From a checkpoint of a small image captioner.
Training: adamw at rate 0.0019, 4200 steps, batches of 64.
Data: trained on flat shapes of many kinds, plain or patterned, on busy backdrops, 195000 training examples, 1.4 epochs.
Rows from block 8 of the image encoder of a small image captioner, named by matrix and row number. Rows with one number belong to one channel. Each number is 128 + 32 x the weight over its row's rms, rounded and kept within 0 to 255. All counts start at 0. After the name is the row's rms in percent of the matrix's.
After each channel's rows are labels from the 100 images, of 14976, where the channel reaches its highest value: "strongest on" is what is common among them. Only what is clearly more common there than usual is listed. The data: flat shapes of many kinds, plain or patterned, on busy backdrops. In brackets: how many of the 100, against the usual share in percent.
# p10: first pointwise conv (encoder.blocks.8.p1.0.weight, 192x192x1x1), inputs 0-191
# p20: second pointwise conv (encoder.blocks.8.p2.0.weight, 192x192x1x1, transposed), outputs 0-191

p10.175 102 [101 107 126 165 114 118 157 160 154 122 135 119 133 151  81 172 193 126 202  84 138 133  94 141 141 152  91 124 146 122  93 161  83 128  99 101 162 148 141 137 119 137 149 126 106 150 177 158 116 159  72 132 129  77  92  93 117 157  75 176 104 160 189 129 131 161 115 159 122 125  55 103 112 162 182 137 207 144 106 146 101 159 146 122  60 150  86 178 105 145 130 160 153 126 164 152 152 162 212 133 124 161 130 167  94 110 125 148 173 159 139 158 110 104 172 152 118 128 149 142 128  86 170 113 150 176 113 106 131 174 168 125 119 104 113 130 118 121  98 121 212 127 186 174 135  96  95 128 143 179 161 121 105 143 162 119 102 189 125 153  94  52 151 172 127 109  95 163 101 164  71 192 112 159 145 118 141 111 111 174 113  68  80 171 107 142 124 193  96 151  94 120]
p20.175 087 [103 113  87 120 108 117  96 104 128 140 122 117 111  93  85 147 157 130 169 148 148 161  71  97  68 185 130 129 106 142 154 180 154 130  65 136  76 128 114 107 188 136 124 118 117 141 200  93 160 142 100 145 114 163 178 113 144 100 125 120 150 132  68 104 200 132 117 137 120 165  92  89 150 110 149 152 166  95 178 105  79 120  74 147 161 157 133 144 172  97 113  71 104 108 113 120 127 118  54 160 141  81 101 139  88 147 101 114  99  85 171 159 113 147 116 135 138 162 136 151 155 120  37 143 152 125 128  26 168 148  94 108  85 134 132 147 115 145 131 107 116 158  99 114  61 134 139 126 103 122 165 147  97 124 107 130  98 159 194 175  66  57 156 126 102 115 198 148 134 106 131  99 142 118 109  75 109  47 105 109  93  81 130 109 114  99 141 137 132 160 144  73]
strongest on: brown shape (53 vs 22.3); circle (47 vs 13.8); purple shape (47 vs 22.1); count: five (44 vs 18.1)

p10.135 104 [138 138 111 127 179 162  80 192  61 167 149 152 166 119 116 191 149 133 131 152 167 144 152 168  73 166 160  97 159 151 134 140 125 180 136 108 195 177 122 185 135 131  94 123 168 166 138 176 150 115 154 141  98  51 130 150 109 223  69 144 147 170 102 120 160 159 105 124 155 169 102 127 156 165 117 146 106 168 119 150 134 156 124 115 183 131 104 154 154 134 100 154 122 130 124 151 140  84 121 174 136 160 134 163 134  51 115 201 179 165 110 118 134  86  87 152 177 153 100  88 116 131 121 159 138 167 158 165 205 168 150 187 169 130 137 133 162 132 155 131 165 145 104 134 123 134  97 135 124 146 132 167 134 160 121  93  85 157 145 173 181 146 140 104 133 144 141 104 132 146  83 188 131 126 134 153 177 197 122 138 162 169 139 136 155 155  50 109 119 159 114 143]
p20.135 087 [109 105 125 128 109 140 125 112 146 119 138 128 132 170 105 132 122 136 141 123 120 108 119 120 100 100 208 146 139 112  81  37  86 168 154  82 124 135 169 137  44 108 145 155 183 121  86 137 173  87 146 109 103  96  81  75 124  55 139 131  89  84 131 161  86 117 100 116 124 111  76 125 117 145 201 101 120 115 124  90 107  98 130 115  85 122 175 136 106 141 134  91 105 138  58  96 165 112  87 144 132 115 148 113 107 143 127 154 105 141 111 148 113 147 144 105 135  91  67 140  86  71 118  88 157 104 132  88 106 126 123 205  96 153 102 179 121  52  97 114 107 160  89  70 107 123 135 143 165  91 114 129 110 136 148 110 122 132 116 211 111 175 149 110 137 136 181 104 103 188 160 120 188 120 138 136 114  97  80  89  76 151 111 124 125 102 131 126 110  88  13  97]
strongest on: orange shape (70 vs 22.3); count: five (49 vs 18.1); brown shape (47 vs 22.3); star (40 vs 13.8)

p10.58 112 [105 132 179 143 115 156 153 178 175 144 165 127 159 153 136 171 163 134 198 110  91 142 115 160 120 111 187  90 133  78  90 175  98 193 158 165  83 126 129 151 123 153 180  66 115 131 168 129 142 150 171  80 165  77 111 130 152 120 138 107  81 142 119 168 116 139 157 159  97 171  51 154 123 115 132 134  83 103 162 135 155 146 188  28 161 160 155 157 139 106 131 141 176 152 104 136 147 119 142 133 119 113  42 131 154  53 100 139 137 159  76 132 140  70 132 134 144 146 152 148 102 119 142 103 124 121 133 112  71 145 120 147 111 115 163 100 165  82 146 126 128 128 127 142 215 109 177 163 150 125 130 124 145 159 121  42 109 103 183 144 181  99 153 126 152 150  89  95 135 108 134 105  78  52 110 139 140 120 164  86  96 128 119 156  93 131 103 111 126 128  83  94]
p20.58 114 [131 105 118 122 126 111 122 120 125 132 124 125 125 122 132 121 135 118 129 129 128 112 141 151  93 160  79  96 109 147 128 205 158  95 130 110  99  88 114 153 231 142 121  89  58 137  86 102 127 154  96 151  91 124 174  96 112 143 100 122 126 129 133 123 178 152 116 136 143 188 132  96 136  84 113 152 134  94 191  53  75 123 150 162 181 132 147 105 170 118 132 119  78 140 129 140 111  81  84 145 138 106  61 138 125 157 123 125 127 122 223 135 150 127  56 126 134 133 121 139 115 109  63 121 186 127 143 136 193  81 131 163 172 104 123 165 121 108 118 111 129 129 110 125 117 130 128  59 151 116 180 120 130 123 142 146 132 163 255 122 121  57 143 138 154 125 160 131  93  62 131  96 128 162 117 136  56  72  42 102 123 115 127 116 137  81 153 121 136 113 113 120]
strongest on: brown shape (71 vs 22.3); count: five (41 vs 18.1); pentagon (38 vs 13.9); hexagon (37 vs 13.6)

p10.56 105 [ 99 111  79 131 130 104 108 133 158 126 135 118 121 120 192 135 154 169 135  81 115 119 130 141 158 134  93  25 121  89  83 161 148 129 137 117  61  95 100 146 160  81  96 101 136 139  96 167 153 137  77 123 137 128 134 107 117 142  84 121 166  93 151 138 147 102 150 126  89  84 136 136 120 173 106 149  91 117 133 128 153 145 100 124 161 117 101 133 126  88  87 111 144 127 160  82  91  91  76 135  85 116 121 124 197  94 101 103  91 182 116 156 113  80 158 124 184 147  81  96 117  72  81  97 108 123  75 115 134 126  95 145  56 131 153 117 198 106 122 107  69 130  52 112 168 122 142 138  94 112  79 119 142 150 110  72  76 125  89 115 129 122 103 111 171 142 106  34 179 156 162 156  45  91 116 119 154 124 102  85 176  93 140 142 109 146 173  67 182 136 137 123]
p20.56 086 [114 123 142 143 114 100 123 142 100 107 163 112 145 125 200 127  97 135 157  99 102  63 107 169  97  80  95 172 163 110 132 150 111 153 153 121 167  58 102 168 111 121 131 126 122 118 126 159 124 155 125 105 178  94  74 139  87 114 170 102 144 120 183 164 153 134  46  52 160 134 106 149 145 159 138  68 129 137 139  89 120 124 164 137 112  99 166 133 139 113 151 169 162 157 164 168 103 105 110 164 110 188 138  58 147 147 120 193  56 123 120 144  74 120 132 126 101 147 105  97 139 105 104  62 195  84 108 105 145 147 137 148 154 164 165  92 131 138 103 120 193 109 130 133 170 156 117 125  96 102 133 100 145 196 150 149 126 117 168 164 157 111 140 194 147 189 131 106 188 151 109 144 170 131 152 197 149 130 128  76 112 162  96  81  69 114 165 138  95 168  79 108]
strongest on: brown shape (77 vs 22.3); count: five (41 vs 18.1)

p10.109 107 [ 75 105 151 149 148  74  94 140 154 137 182 152 144 133 193 133 181 140 138 133 123 113 190 152 103 121 135 117 123  48  78 203 130 126 166 114 129 104 144  78  88 197 142 127 133 127 118 176 162 141 144  79  89  84 123  81 119  54 153 103 140 123 125 155 129 112 157 113 185 158 126 138 104 148 149 143  73 117 112 137 154 122  75  68 113 136 101 143 139  90 137 120  95 151 136  71 132 162  89 143 161  83  33 122 145  39 146 102 136 141 115 117 184  78 159 108  90 137 162  85 124  85 128  58  88 133 109 138 102 134 167 148 134 114 122 107 187 153 157 131 109 109 136 150 173 137 169 146 112 146 156 117 181 138 149  88 147 107 138 100 143 113 149  97 163 154 166  92 149 116 164  93 191  94  80 160 129 121 149  70 144 143 162 133  76 109 133 111 130 138 195 152]
p20.109 083 [135 143 124 132 136 145 123 154 142 124 105 119 160 111 131 122 121 158 104 168 105 139 122 153 105 140 141 103 131 118 132 113 148 149 120 118 111 142 147  82  99 125 123 134 170 148 134 135 131 141 170  96 144  93 138 133 113 156 173  92 140 126 142 113 155 125 105 129 112 146 121 144 108 123 154  95 130 156 130 125 115 123 152  63 122 100 154 159  86 119 163 142 202  96 140  89 161  79 174 137 129 153 159 164 209 136 151 146  90 168  71 141 140  89 206 168 108  69 156 119 117 127 135  57 122 101 141 106 160 161 174 123  79 193 116 150 118  79  83 132 130 116 110 151 166 182 154 153 167 111  59 106 140 143  92 178 127 138  70 255 145 174  93 162  45 140  74 141 128 152 100 183 152  80 167 140 162  96 133 145 180 119 136 100 142  50 101 159 156 147  32 162]
strongest on: black shape (50 vs 22.2); brown shape (48 vs 22.3); star (44 vs 13.8); flower (37 vs 13.5)

p10.117 093 [150 132 145 138 109  72 138 139 111 139 129 150 178 131 129 130 120  92 110 106 113  94 112  87 145 140  96 125  99 136 162 114 135  99  82 113 114 166  99  93 117 114 153 161 142 123  87 144  64 153 162 130  72  93 107 127 188 132 148 161 122 155 138 108  88 109 162 161  87 131 143 116 136 133 133 119  83 114 140 128  94 122 165 156 184 109 124 146 138 152 146 139 138 136 188 106  39 120  99 138 103 117 105 134  85 106 160  97 114 126 155 142   0  89 207 156 117 185 112 162  65 146 116 116 142 108 159 194 203 147 126 104 138 126 119 126 130 125 176  96 143 117 124 140  95 131  93  91  73  81 160 159 140 170 111 107 100 154 145  61  85 154 176 118 101 123 124 148 146 170  97 155  72 113 117 146 153  80 133 137 114 156 112 119 122 127 105 111 103 146  80 110]
p20.117 100 [133 127 116 114 189 119  73 127 123 120 102 115 163  96  93 124 114 112 149  39 113 146  94 103  63 165 165 119 115 165 146  99  95  32 106  82  81 137 125 102 119  68  71 162 157 171 120  93 124 115 126 100 129 104 129 170 115 116 160 148 158 128 114 109 163 129  70 121 142 137 115 132 145 129 110  98 166 129 128 156 142 123 137 116 114  64  82 123 140  94 113 106 152 113 168 128 121 136 117  58 131 126  38  86 114 124  70 120 112 137 117 170 101 103 147 128 138 109 107 127  16 117 150 114 141 159  79 136  95 109 103 111 122 149 111 199 153 121 129 150 112 133 115 134 111 119 100 106 129  35  88 136 132  22  90 150 132 129 136 147  91 139 171 130 121 128 143 147  71 114 181 138 163  98 147 112 103 150  62 127 156 159 138 157 106 136 127 145  39 110 158 173]
strongest on: teal shape (93 vs 22.4); count: five (55 vs 18.1)

p10.68 096 [143  96 120 107 149 114 110 123  92 115 100 129 129 103 159 135  93  98  72  86  91 139  64  89 151  74 105 123  60  89 108  95 178  96 105  71 101 149 150 110  86 164 145 159 136  86 123  79 161 223 117 157 119 110 164  77 220 164 146 106  95 114 131 157 101 122 103 123 111 146 161  60 148  96 134  88 165 161 110 140  71 159 124  73 182 126  91 159 180 142 125 111  99 156 136 110 114 100 103 124  74 110 120 164 127 110 122 166 153 104 114 108 119  94 164 149 184 136 113 149 127 118 141 106 107 117  62 171 161 180  84 107  91 124 150 159 119 117 160 162  87 110 129 130 131 100 120 111 133  76 135 128 145 178 119  69 154 121 145 132 139  55 109 134 126 123 201 117  75 129  90 142  70  58  90  75 104 111 137 101 175 149 158  86 101 115 131 143 133 159 152 142]
p20.68 079 [ 91 169 111 116  97 124 147 178 185 137 116  95  92 124 154 146 168  84 111 117 194 147 156 170 139  43 143 138 181 105 137 113 185 128 131 199 202  77  93 174 107 145 200 112 138 110 207 146  93  89 104 119  98 128 103  79 127  77 109  96  87 108 167 135 107 109 119  94 142  66 128 103  96 128 183 105 154  89 112 142 145 192 110 166 129 135 104 115  86 122 209 139 157 165 118  81 173  90 131 106 173  75 127 144 164 173  92 145 123 120 110 137 137 101 131 136 103 157 133 104 138 110 100 104 132 179 184 130 143 111 133 149  85 125 156 153 106 141 103 107 120 132 164  67 136 114 175 175 161 135 142 157 112  93 157 128 153 148 105 177  86 196 102  69  97 123 114 135 126 148 101 141  98 150 164  89 171 122 136 112 153  99 172 138 161  83  96 166 126 134 130 148]
strongest on: teal shape (69 vs 22.4); count: five (53 vs 18.1); blue shape (52 vs 22.4); tee (32 vs 14.2)

p10.61 102 [119 123 149 174 126 139 179 130 114 144 119 146 179 123 156 152 157 149 128  58 109 139 122 170  78 148  94  47 144  72  99 164 125 156 129 148  93  98 129 146 128  79 146 129 119 170 136 136 105 143 146  86 141 107 138 109 161 113  83 123  93 153 131 102 121  87 147 140 147 173  85 152 137 106 119 169 133 134 104 138 199 131 101  71 109 100  53 143 191  84 106 124 127 122 169 155 171  75 170 143 117 136 104 130 199  82 117 209 146 137 106  97 147  74 139 119 133 136 151 114 142 124 136  48 111 113  49 131 111 158 119 132 109 115 143 100 220  86 106 112 137 146 127 126 174 120 132 123 151 121  30 135 205 189  91  61 118 113 133 128 142 116 125 125 108 138  84  96 112 149 132 150  50  83 190 117 126 142 111 115 109 120 114 149  85 119 175 116 137 132 143  83]
p20.61 096 [130  97 143 124 125 124 110 135 120 149 144 125 144 106 130 116 116 139 127 137 115 101  91 104  67 110 111 176 127 123 161 146 108 159 113 139  94 106 120 177  94 132 136 124 111 125 117 128 153 130 146 135 128 125 119 118 138  94 148  71 171 120 115 115 104 142 147 137 125 133  35 157 137 103 110 132 124 146 181  32  82  94 162 123 118  95 133 133 160 120 133 114 123 140  75 132  88  21 134 150 136 136 110 102  90 155 171 150  73 116 187 139 128 114 145 113 127 122 108 118 132  61  91  66 195 124 104 121 164 146  81 178 128 129 135 164 154 106 136 138 147 155 105  86 103 153 123  29 103 154 137 133 127 182 125 133 122 130 156 120  96  73 146 168 133 148 130 120  83 125 109 107 152 143 107 162  88   0  57 124 104 145 152 110 112   0 154 144 122 161  88 120]
strongest on: brown shape (98 vs 22.3); its colour: brown (43 vs 8.3); count: five (38 vs 18.1); hexagon (33 vs 13.6)

p10.114 097 [130 156 105 129 126 127 152 102 126 135 126  77 199 130 105 123 113  72 121 100 150 143 130  82 140 144 100 144  79 116 143 118 145 166 117 104 120 166 121 116 162 150 101 102 156  92 132  97 143 124 148 162  67  80 168 127 196 181 171 122 104 103 140  48 111 138 116  83 114 120  96 115 169  75 148  97  98  93 155 183  96  92 186 104 164  98 100 144 176 172 138 126 148 116 145 134  93 144  91  61  91  96 109 119 138 113 143  91 167  68 112 148 145 101 192 157 202 201  96  76  80 139 146 109 157 128 168 193 107 160  83 108 170  58 153 133  85 148 137 125  98 128 137  75 129 180 135 118 124  97 167 169 128 173 126  90 129 105 132 116 114 147 200  89 113 154 139 107  94 149 116  85  89 140 116 159 156  87  82  98 136 146  98  86 129  70 121  94 100 150  98 114]
p20.114 098 [171 100 123 125 177 148 139  55  78 128 126 145 108 153 149  76 105 152 125 165  87 116 146 135 121 160 228  86  78 132 124 105  97  77  86  86 111 155 187  53 104 126 135 135 189 160  73  52  92 109  99 103 103  91 120 171 118 122 145 120 110 126 112 157 168 142 115 143  98 159 141 100 101 122 137 117 141  82 130 128 164  75 116 118  99 124 124  82 115 148 129 105 137  90 166 147 117 164 141 111 102 145 133 104 116 103 121  66 150  80 109 178 107 118 113 132  97  73 126 147 130 137 118 173 152 107  60  95  95  79  74  85 110 139 115 169 175 120 138 164 123 145 134 142  44 100  99 139 168 144  86 135  86 118 111 113  92 139 116 125 107 180 179 160 164 106 119 139  99  84 185  69 164 104  81 140  62 141 118 172  99 146 148 143 108 182 153 100 153 103 138 169]
strongest on: teal shape (93 vs 22.4); count: five (54 vs 18.1)

p10.75 099 [102 135 131 157 135 114  90  88 161 170 166 154 125 130 190 169 104 163  87 158 167 127 106 120 152 133  41  64 131  97 115 148 100 162  86 152 136 141 105 139 184 102  69 142  78 170 114  75  94 104  78 120  93 104 102  38 108 112  69 110 151 146 135 131 125 122 131 134 180 121 143 129 116 154 162 134 119 158 110 193  83 128  50 114 101 132 127 110  94  99 144 184 119 135 133  78 109 104 139 146 139 114 117 107 161  79 121  84 135 158 140 104  85 102 167 109  60 128 139 169 232  97 150  74 140 162 164 106 102 100 190 147 152 142 151  95 131 117 121 119 157 127 127 169 112 132 121 105 102  39 129 100 153 152 127 115 102 130 108  73 127 141 119  86 134 147 169 127 169 106 105  99 166 122 136  50 128 131 135  71 116 107 117 154 142  54 152 120 121 128 137 168]
p20.75 090 [ 70 121  90  99  64 114 107  78 150  88 138 126  54 100 160  92 142  51  93 115 134 102  73 156 153 153 142 141 132 113 172 109 152 115  92  84  81 125 114 133 163  85  67 158 162 159 205 118 121  84 125 119  72 202 134  92 146 143 100 141 148 126 109 138 135  69 158 133 153  87 140 130 120 135 125 151 151 158 143 191 131 109 163 155 123 174 130 153 122  82  73 131 135 146 107 125  94 162  67 138  98 152  59 127 109 156  88 105 161 119 128 131 123 125  67 147 129 154 114 129 188 149 128 175 102 139 144 107 112 127  86  78 131 135 101 155 136  75 137 125 194 103 181  94 128 135 157  94 130 181 144 106  90 132 128 142 107 137 108  66 110  99 149 176 223 187 142 146 141  51 112  99 152  91 116 151 102 123 133 125 116 115 116 157 139 139 191 145 102 113 166 142]
strongest on: brown shape (96 vs 22.3); its colour: brown (34 vs 8.3)

p10.125 099 [118 114 127 167 168 145 146 136 134 148 145 145  85 178 104 114  73 158 145 135  98 154  58 177 157 160 117  93  93 158  88 138  86 100 125 144  70 138 125 121  54 120  79 123 107 150 151 142 138 161 118 127 121 145 124 150  99  74  62  97 140 131 150  63 158 144 150 111 140 114 130 102 104 125 126 141 125 125 114 135 124 114  96 140 119 167 111 118 106 119 112 109 140  89 155  97 211  95 156 147  92 125 137 110 197 146 112 102  76 158 150  96 155 133 172 134 136 158 149 165  95 124  98 121 101  71  94 121 161 138 135 104  62 115 122  71 232 154 139 157  35 129 134 136 118 143  76 104  99 175 115 126 123 157 120  90 134  62  45 116 168 117 151 129 126 156 103  64 143 178 165 108  75 156 176 132 168  97 107  94 115 120  85 163  66 136 147 108 198 116 129 147]
p20.125 096 [150 162 121  80 114 120 142  88 173 130 134 156 116 152 155 140 173 102 146 149 212 183 167 138 159  80 125 134 166 147 144 114 133 122 162 156 132 202 183 139 110 135 125 120 132 151 115 119  96 122 121 126 105 119 242 185 190 149  84 115  95 149  96 126 126 159 217 186 129 134 140 120 126 104  80 197  70 164 117  51 154 107 161 171 101 150  87  57  94 142 133 122 141 107 118 186 146 126 217 139 171 177 125 112 134 128 188 127 126 153 133  98  95 147 159 136 180 104 160 180 138 135 119 108 109 143 106 131  98 112 109 134 157 144  74 121 134 155 211 159 127 109  79 165 141 173 116 159 166 131 150 146  88 135 161 164 156 153 111 159 161 155  85 157 147 131 108 163 141 108 149 112 119 165 135 124  97 126 137 113 129 133 147 125 166  93 133 132 150  68 105 111]
strongest on: black shape (93 vs 22.2); count: five (38 vs 18.1)

p10.51 098 [144 136 145 120 131 153 162 106 140 127  94 126 117 161 116  68  97 121 145 144  84 149  93 169 152 129 135 100  68 153 126 130 119 108 133 140  50 161 123 111   0  72  93 125 103 141 152 166 116 142 135 127 129 103  97 173 178 136 142 102 145 122 142 102 134 109 188  70  87 139 103 139 118 117 109 129  95 140 142  91 114 139 127 158 131 164 175 138 130 134 113  63 152 133 144 103 198  63 129 129 102 131 105  91 172 114 131 151  76 160 170 116 137 118 153 137 159 136 157 161  75 165  92 144 170  46  94 148 158 130  95  73 137 128 138  91 183 130 132 140  63 159 138 135 115 122  69  84 108 192 126 130  51 119 127 118 162 130  85  97 147 121 132 112 103 110  52  61 186 138 117 147  92 113 131 157 187  74  93 104 153 132  78 136 120 147 150  97 172 100 107 129]
p20.51 098 [114 121 129 153 100 126 140 152  75  64  88 107 155  47  78  77  84 156  71 132  92  98  52 126  57 164 156 128  24 143 145 128 126 153 127  77 163 126  58  84 122  66  86  86 159  96 118 110 150 136  74 126  60  75 112  87  58 121 150 155 118 125 158 126 120  88 120  73 131 152  68 108 123 216 124  88 135  44 126  94  62 135  48 103 118 157 115 128 155 102 110 164 136 112 110 119 155 105 137 148  65 107 133  97 121 133  87 170 119 137 142 113 115 131 152 104 111 143 154 138 114  99 108 104 171  52 140 140 133 116 124 111  91  96 124 135  88  88  80 121 130 120 146 104 149 161 125 143 141 110 136 107 163  95 119 142 112 100 142 142 118 130 127 127 100 101 129 138 110 144 101 163 147 121 165 144 148 132 106 106 180 104 114 101 139 115 120 154 131 166  92 112]
strongest on: black shape (75 vs 22.2); count: five (52 vs 18.1); red shape (46 vs 21.7)

p10.40 102 [ 97  99  81 115 122 112 116 120  72 118 162 168 134 137 203 125 109 184 134 121 156 115  93 147 140 158 104  26  86 108  76 189  98  64 148 137  69 152 171  90 109  88 124 148 145 173 123 162 141 168  76  98  87 118 128 100  99 141  93 134 152 117 124  87 154 157 137 113 135 109 120  97 112 126 128 175 134 106  99 124  67 156  76  82 148 143  82 150  92 114  91 121 132 104 130  99 174  65 119 148  80 122 134  95 109  98 115 104 105 175 125  95 129  64 162 149 124 106 117 127  94 136 108  89 149 140  98 110 239 141 116 108  67 153 122 106 128 109 144 115 112 125 121 146 101 129  63 114  74 147  79 136 100 160 152  59  89 114 107  95  57  86 146 100 117 148 126  31 116 161  91 139 110 135 175 121 123 113 115 138 134  62 108 144 119 124 150 108 143 138 134 134]
p20.40 099 [112 157 126 147 130 112 104  90 154 172 151 154 101 173 135 108 142 110 131 158 126 159 182 194  75 148 120 134 105 126 112  77 112 126 146 144 116 159 220  56  93 100 136 121 128  99 136 124  61 178 103 149  89  92 157 144 139 133  98 163  58 146 113 150 143 166 134 137 185 165 158  58  72  99  88 158 139 140 164 139  80 171 138  67 145 178  71 122 100 126 132  93 141  37  69 185 152  80 124 101 225 113 123 138 138 116 179 173 142 126 124 145 119 120 154 175 135 190 132 146 126  88  87 149 113 123 167  78 134  92 114 120 101 113  92 109 138 177 159 151 142 151  91 104 144 150 100  83 121 117 146 123 116 126 143 164 143 174 148 152 158 116 100 149  63 120  89 129 148 136 108 130 125 140 138 111 103 119 102  76 144 150 167  98  90 121  67 144 146 120  96  86]
strongest on: black shape (94 vs 22.2); star (32 vs 13.8)

p10.98 098 [ 78 133 146 164 131 171 157 174 150  76 102 164 130  92 130 145 141 160 181 114 165 128  92  92 133 159 141 122 102 100 171 186 145 177 117  93 139 101 144 141  25 124 131 101 155 121 178 151 170 136 157 125  95  86 117 191 176 161 147 138 128 149 144 131 119 189 173 127  86 136 101 108 122 101 159 159  94 133 198 192 133 129 214  95 149 112 158 166 120 146 140 145 136 155  92 149 100 100 143 141 137 115 113 142 102 107 113 149  64 153 131 141 139 111  88 137 161 149 147 121 150 139 201 156 121 162 165 180 139  87 125 148 120 111 127 135 138 122 138 120 102 204 145  42 201 160 107 122 156 140 203 174 176 176  76 105 146 129 172 128 144 162  85 121 164 148 140 113  96 159 120 156  91  87 158 173 141 154 114  81 158 136 119 153 126 113  77  90 135 171 147 115]
p20.98 110 [104  97 126 148 129 115 140 156 116 127  95 142 138 146 160 157 121 115 135  88 127 146 106 155 120 136 132 157 108 136 113 204 167 104 110 102 138 144 107 153 187 126 139 112  91  90 140 145 133 197 123 197 126 142 124 107 116 137 122 141 119 126 123 130  76 143 142 130 131 125 110 135 126 133 137 124 131 112 175 113  66 140 128 179 176 149 170 110 172 109 157 162 141 160  78 134 140 118  92  89  99 150  73 160  99 129 119 172 104 180 203  99 131 156  56 195 134 224 112 123 115 104 106 170 127 118 162 180 155 131 168 105 187 108 125 122 136 132 123 132 108  86 216 206 200 176 111 103  91 112 171  98 122 106 128 173 185 207 179  80 162  60  99 111 128 127 130 119 127  82 130 174 118 143 173 117 144  62  93 108 153 160 121 101 149 123 130 167  58 123 141 106]
strongest on: brown shape (50 vs 22.3); circle (48 vs 13.8); count: five (39 vs 18.1); hexagon (35 vs 13.6)

p10.191 096 [102  94 105 147 143 110 136 132 137 128 118 160 116 126 154 162 137 158 137  69  78  96 112  71 145  95 107  65 150 110  79 161 159 123 126 103 127  55 125  54 150 121 137 125 157 161 122 142 159  96  97 138 110 142  76  73 168 131  85 142 160 175 151 139 136 147 142 146 100 118 128  59  93 154 121 143  99 103 140 103  90 167 134 119 168  96 174 120  86 133 136 198 110 170 104 131  82  63 120 234 118 148 108 178 102  99 128 138 104 175  93 148 145 120 155 138 160 113 122  95 148 159 102  59 127 192 146 140 147  53 121 145 106 155 123 168 149  62 138  77  49 171 118  64 103  93 103  60 124  95 130 127 161 168 128 149 116 161 120 175 163 107 115 156 191 121 143  93 168 116 107 155 111 100 137 103 141 147 141 140 181 136 120 140 115  93  91  94 134 136 124 170]
p20.191 092 [122 110 211 229 167 143 166 181 128 215 167 124 135 103 106 145 202 148 132 124 164 143 104 160  77 135 146 108  41 186 158 158 136  97 134  95 221 188 156 101 106 205 194  86 135 111 138 123 155 171  96 173 131 147 109  97 152 134 126 115 130 194 161 113  89  93 206 158 104 104 109 104 123 121 169 117 136 116 114 136  93 163 100 125 108 146 209 139 145 173 166 124 154 143 124 104 143 154 154 126 117 131 105 145 132 123 136 160  97 154 134 123 185 151 109 142 123 184 138 111 117 103 150 124 140 166 123 187 111 111 152 111 131 108 140 158 130 130 109 170 119 176 168 155 151 117 195  81 125 160 157 171 137 131  99 126 144 142 141  89 133 133 107 113 122 131 125 123 122 123 191 155 114  93 148 120 124 132  91 191 150 125 129 168 194 132 118 123 140 127 150 166]
strongest on: orange shape (85 vs 22.3); count: five (56 vs 18.1)

p10.76 095 [123  78 140 118 106  69 101 122  51 107 112  79 154 132 160 118  98 106 117  52  88  97 122 116  93 111  89 114 117 119 147 141 178  77 126 121 109 130  80  99 116  96 125 134 150 133 110  82 124 162  90 147 161  67 160 100 255 122 126 112 111 122 130 121 118 125 163  49 104 123  87 101 131  77 165 101 150 113 145  79 120 125 114 128 128 118 103 145 198 138 125 120 128 105 124 115 108 146 143  87 117  96 159 161  53  58 142 166 130 162 133  61 125  80 143 133 173 159 133 119 130 126 148 115 148 141  77 163 164 117  99 122  82 105 134 135 120  84 169 108  86 101 123 124 148  92 136  94 124 120 123 148 109 151 129 114 151 129 109 125 119  67 107 150 103 127 183 114  99 133 123 159  86 150 103  81 123 140 114 133 145 108 144 100  87 135 125 146 127 161 123 109]
p20.76 093 [196  97 121 113 158 130 129  79  31 133 123 137 151 105  89  80  49 191 113 133  65 122  74  62 122 166 149 133  65 193 131 107  74 113 145  67 107 151 174  57 121 126  88 173 102 162  87 110 154 133 111 114 121  72 139 185 159 137 128 111 132 150  81 137 168 160 134 164 116 169  79 105 139 125  73 167 151  97 148 130 116 113 158 125 103 138  94  82 149 146 114 105 104 123 129 140  48 140 114 118  47 165 122  82 100 112  93 142 115 142 146 114  95 141  80 100 170 115 117 146 141 127 163 163 166  65  76 135 107 116 127  74 128 137  78 155 158  82 156 150 131 159  84 152 135 148 144 125 125 131 128 125 118 123 106 111 126 133 136 143 123 113 159 163 192 107 161 121 102  88 142 174 153 162 145 166  71 116 111 146 131 142  83 116 113 140 195 133 117 126 120 158]
strongest on: teal shape (69 vs 22.4); blue shape (48 vs 22.4); crescent (33 vs 13.8)

p10.86 101 [ 97 126  44 126 169 127  94 141 124 136 179 108 146 163 137 150 133 166  86 152  73 135 180 129 135 159  98 145 105  93 130 108 123 152 103 145 169 172 205 146 146 146  82 143 139 145  62 156 155  96 159 139  99 137 101  95 118 138 153 159  82 145 133 150 142 146 105 124 184  97 183 112 150 148 150 167 147 128  78 129 150 177  63  95 184 120 114  67 141  96 127  98  76 124 164 110  87  87 154 160  75 147 132 113 109 137 127 178 135 137 113 122 133 115 136  93 129 175  87  94 115  93  73 159 185 159 156 108 146 140 135 128  93 207 138 155  78 152 103 113 145 107 126 113  95 133 158 147  89  96 121 127 100 121 180 117 139 151  54 119  99 115 193 169 126 122  84 150 135  83 106 202 189 169 121 101 150 197 140 153 154 116 170 151 119 176 125 157 163 114  85 189]
p20.86 091 [ 90 113 120 131  98  99 123 111  83 100 111  88 108 107 157  59  83 121 110 128  68  67  93  93 155 137 158 151 135  92 110 156 139 144 111 150 101  79  92 141 114 103  99 119 173 140 133 159  98 105 158 117 136 107 107 111 117 110 194 129 151 100  86  90 159  89  90  82  96 151 137 125 101 148 121 100 149 142 105 143 151  97 150  77 145  93  91 151 119  98  79  97  79 117 158 141 149 193  91 195 132  96 127 130  88 127 118 107  57  94 144 178 123 140 105 123 137 134  39 140 145 195 121 166 166 101 174 114 179 107  61 191  95 115 131 152 176 114 136 165  90  63 140 138 117  93  50 171 109 117 112  80 114 133 155  85  70  71 174 121  93 156 171 117 123 167 160  80 116 150  95 102 115  78 110 147 128 157 169 113 119 167  96 144 139 156 173 148 115 125 161 126]
strongest on: brown shape (58 vs 22.3); orange shape (53 vs 22.3); count: five (53 vs 18.1)